Weights of a small image classifier: held-out accuracy 100%, 20.8 epochs.
Rows from block 5 of a small image classifier, named by matrix and row number. Rows with one number belong to one channel. Each number is 128 + 32 x the weight over its row's rms, rounded and kept within 0 to 255. All counts start at 0. Numbers have three digits each. After the name is the row's rms in percent of the matrix's.
After each channel's rows are labels from the 100 images, of 14848, where the channel reaches its highest value: "top examples" is what is common among them. Only what is clearly more common there than usual is listed. The data: cartoon faces. In brackets: how many of the 100, against the usual share in percent.
# convs0: first 3x3 conv (model.blocks.5.convs.0.weight, 128x128x3x3, each kernel summed), inputs 0-127
# convs1: second 3x3 conv (model.blocks.5.convs.1.weight, 128x128x3x3, transposed, each kernel summed), outputs 0-127

convs0.10 064:098084161099091120129164112079128129100131150139105139112086098097115098139133094103152083126137078114081096123184087069107145089131070099098102087122067172070134103085112125084159108078086096112132079195058087119119100134138209090118128099139148157107124139102141092105114166110116082138100109117088170137141109113120098100106137115177126163108104101102083110205173188083100091121121
convs1.10 063:104132139155123130161168126094127127131137182120116104070098128090121119117109065114133113131026136161097149112108135107093164126123106124096148104153026100094118176135141115141153053177093124151120095167118143094124142138129098149121151153114102211126116112094089086126125148132144061132128152157118159135105138012120184146116173087127069162146148077134123110116182101118175112140086
top examples: green face (93 vs 14.3)

convs0.99 102:132160099171183139108081083073133128096108108136118111084058086097105090102134086116145087125114074133090125141094099174070098080117070130165092104090072104119087074102102094084084130080138128140080106113059094139106057136118104090166095118150096167098152098101136094105102126172157078146150108118123079130133113107121123100159117173095131117109135074118172114102094082095112084122087
convs1.99 083:153116107139159122145089141147107154132053179097187114161139081121132115122117136131130098133197152140132150074117119154145096099119078118170089127147158133110053083128103200139133103119129127117132114174113079140132137149175082134068093160004128160141111089078134061046148148102095149099115106159122079103087131178114145136154151175137164128127124157116154136146116180136083133140106
top examples: grey face (82 vs 14.3)

convs0.12 086:100136054193118110102078127108153125127112115149118069066120112114091106101118092120200113113131101103112138107081101146073093098135080110158086105095107084109159100087093141097067160100107150177133090112080095104112109115135107110142109113186097151116159080092143102108092195127212099160134125105090077156120115101198137082159106108082151121131139115118114106094122064084085102110136
convs1.12 086:175127122097123115192114120129125160148064163108188091186124135105119111130108119138142113120151137180109154104132117128136139146089113124175138120143141101079169147158127139131116145137144139110139101174100144122109138129158104113115135140027120160145100064119089098050144131134132127115127169246132108087138109156195181152152154000137124155163132070118153124139115151125165114162091
top examples: grey face (90 vs 14.3); beard (50 vs 19.9)

convs0.11 099:125156095182175143099080076067149121109104119143119105084073089094103098107129081118143099122105086132092124140084094168079083070116069134165091107088060100121096090117104094095075141078151122152078108106055102140106066136124099099163094113136095149102151081103142079102099119167154070143145103112130079124134103105127116113158107168090141111116133091134171120091104074115124085121079
convs1.11 092:160098110155144118145089151146110154120043177103167113162138089127129109118111130134135099131196153145135151080113111145133100098121083113185084125151154130108036086131112192144135115121126118109129115163110091144134146148174086126079085160002135179134105082087136070031150139100094145094133112158124089091092133174115146144150158175134136143135101147118156146149114172134088129142113
top examples: grey face (93 vs 14.3); long hair (33 vs 13.9)

convs0.7 103:065107075128109112133074072074144135110164123104123103119116105084084112115135081127129107125088101116089112116093098097080092061129099106113074102061069091094149087092071109104095131076085111095093092106081070124122118145132098104136085130117130079130104087088146111142120140126093070146098090153075087126131126078159096129100116123093139130090109079086093114095118085104085106085071
convs1.7 069:144061109155089116131179144105103130119159082108121111131126124088134099133131107119124114117169137152105140111122091080136153178125187127197132141176091116156167150137160146154151169165133090108129083131143136112134167161180141148146119121046142160134071110128123175208132140113102099126141178056135147100128117132221126060132079187126214074183089091119138104129148147109171134125117
top examples: top hat (43 vs 9.6)

convs0.44 102:082111130120113101121140162079133099075164162117115108155045074097097074134119087098153073127163072103087099115169090113092127077134075089131109084137068155087142088085129155062133150082089111113157086180064090099101086123139180086137141104130134149108118114107095090102156127122144077172121100127085127128124090109145136095120130110156131167081101096101086122174145162089098075112142
convs1.44 060:085121138190175114108144125119148118119211123124144086076107117121132108109089086121141110136035161138111143097070107116080148107146110118131119117144046076132179092129116121161141105169121129163088110178102097138121166126129092146136133170069082190132124088104107109114136137130138072151109157150108149138065117041137212165124142031119136125174150096123129101120156107142139107132114
top examples: green face (62 vs 14.3); long hair (34 vs 13.9)

convs0.55 076:133119066130131142141108158114117130064104123153127102118077073105141066131139109086151061119118066130112145119087128109049080119134121083107084114089112082137135064069090123076096172100081141120142125107129119147078092119136078073136100117109125106169122115144151061077061156119122102172132122147136040131134130135140118125088114108108114120138102088082106100098134084074063092154138
convs1.55 049:103121119083122117125115118074172159133131108082140173143092102045145127113147107108141080148187164168109125130143111114112137135161110134161126143146105140098136163118128113155130165142200142114095097162086176151126188152086105152093123118081170078131123110183122196132181111125136152177123173123108122122094106214176044103137126026119086121116085116159131098134130198112137135132164
top examples: grey face (82 vs 14.3)

convs0.64 086:105143104183179147105080074067137111105110127133117112091060088083102093103125080121165094127115083136093121135098107162074086072115080132136081103083058108129109079112098100087085156075137129136082112117060098146111052139117113096157094117119090150095126106104142080103106112170162067167135099107121079107127106106151114102148116161096148124107127075130159115100097083116119081127076
convs1.64 079:153110107135152128138090150150101153118048173097167106161142087122132101119119137143137079130197168146139150088120102152127096099131086117179087131144159129126036089104109193149135131122137122121129116157109097140136149148199083139082086164018135170138120095070138081041148146097094147095123109149128097102092133186113141151143154197132164129129113146114151133147099181140082137143106
top examples: grey face (87 vs 14.3)

convs0.112 081:142171096161178125136070094041136140139112109123133112112103120113130136097120061156114132136099131116067103131083129174133077066131079151166063116058050103158099123152083092128076133055142124156102091105058119117136123135127101144135069115140108148134163118114117035152094135158146053143162098120112103134144109101108101116145127148083135092091148134142164128100111080169102117143106
convs1.112 076:110137134119158113110076131158141128093074154103133137141142104166125098118097174139140111143218149142150147146134090171087102073121079125152060132137209121134020082088115162179126125087089101097120125148102087149145147134209120093094080152059144139143132101101116152096136142124113195086098115116111141104098122184103136189140142118142117161104141156120104161144089172159084161124151
top examples: grey face (99 vs 14.3)

convs0.16 079:134166103149159101117097107047136134139121099113126100117118123124128130116130062161122141120151150098052106143114107156159105048122046164166077098085040110116054134149101124136081112056140133165132083126034102099138121141114132153149093110175103180122151121107102072147133153163135047133146096130090152151153101102108134095146128175105114125054123138129144150130121096141129126139118
convs1.16 075:122120127182170113128086133146138115117050166121089145129117112149123092114121166134131104149185158106146127138131092162072087061098062133159066136149198115107077106096110180161136149088105094077115126123096079161132147123189130105076099157017161149155140103094135147113135156133108184117101112124118122106087125167127143138135189172155084186085151141112117154133080111173101149122144
top examples: grey face (87 vs 14.3); long hair (35 vs 13.9); pink hair (25 vs 6.5)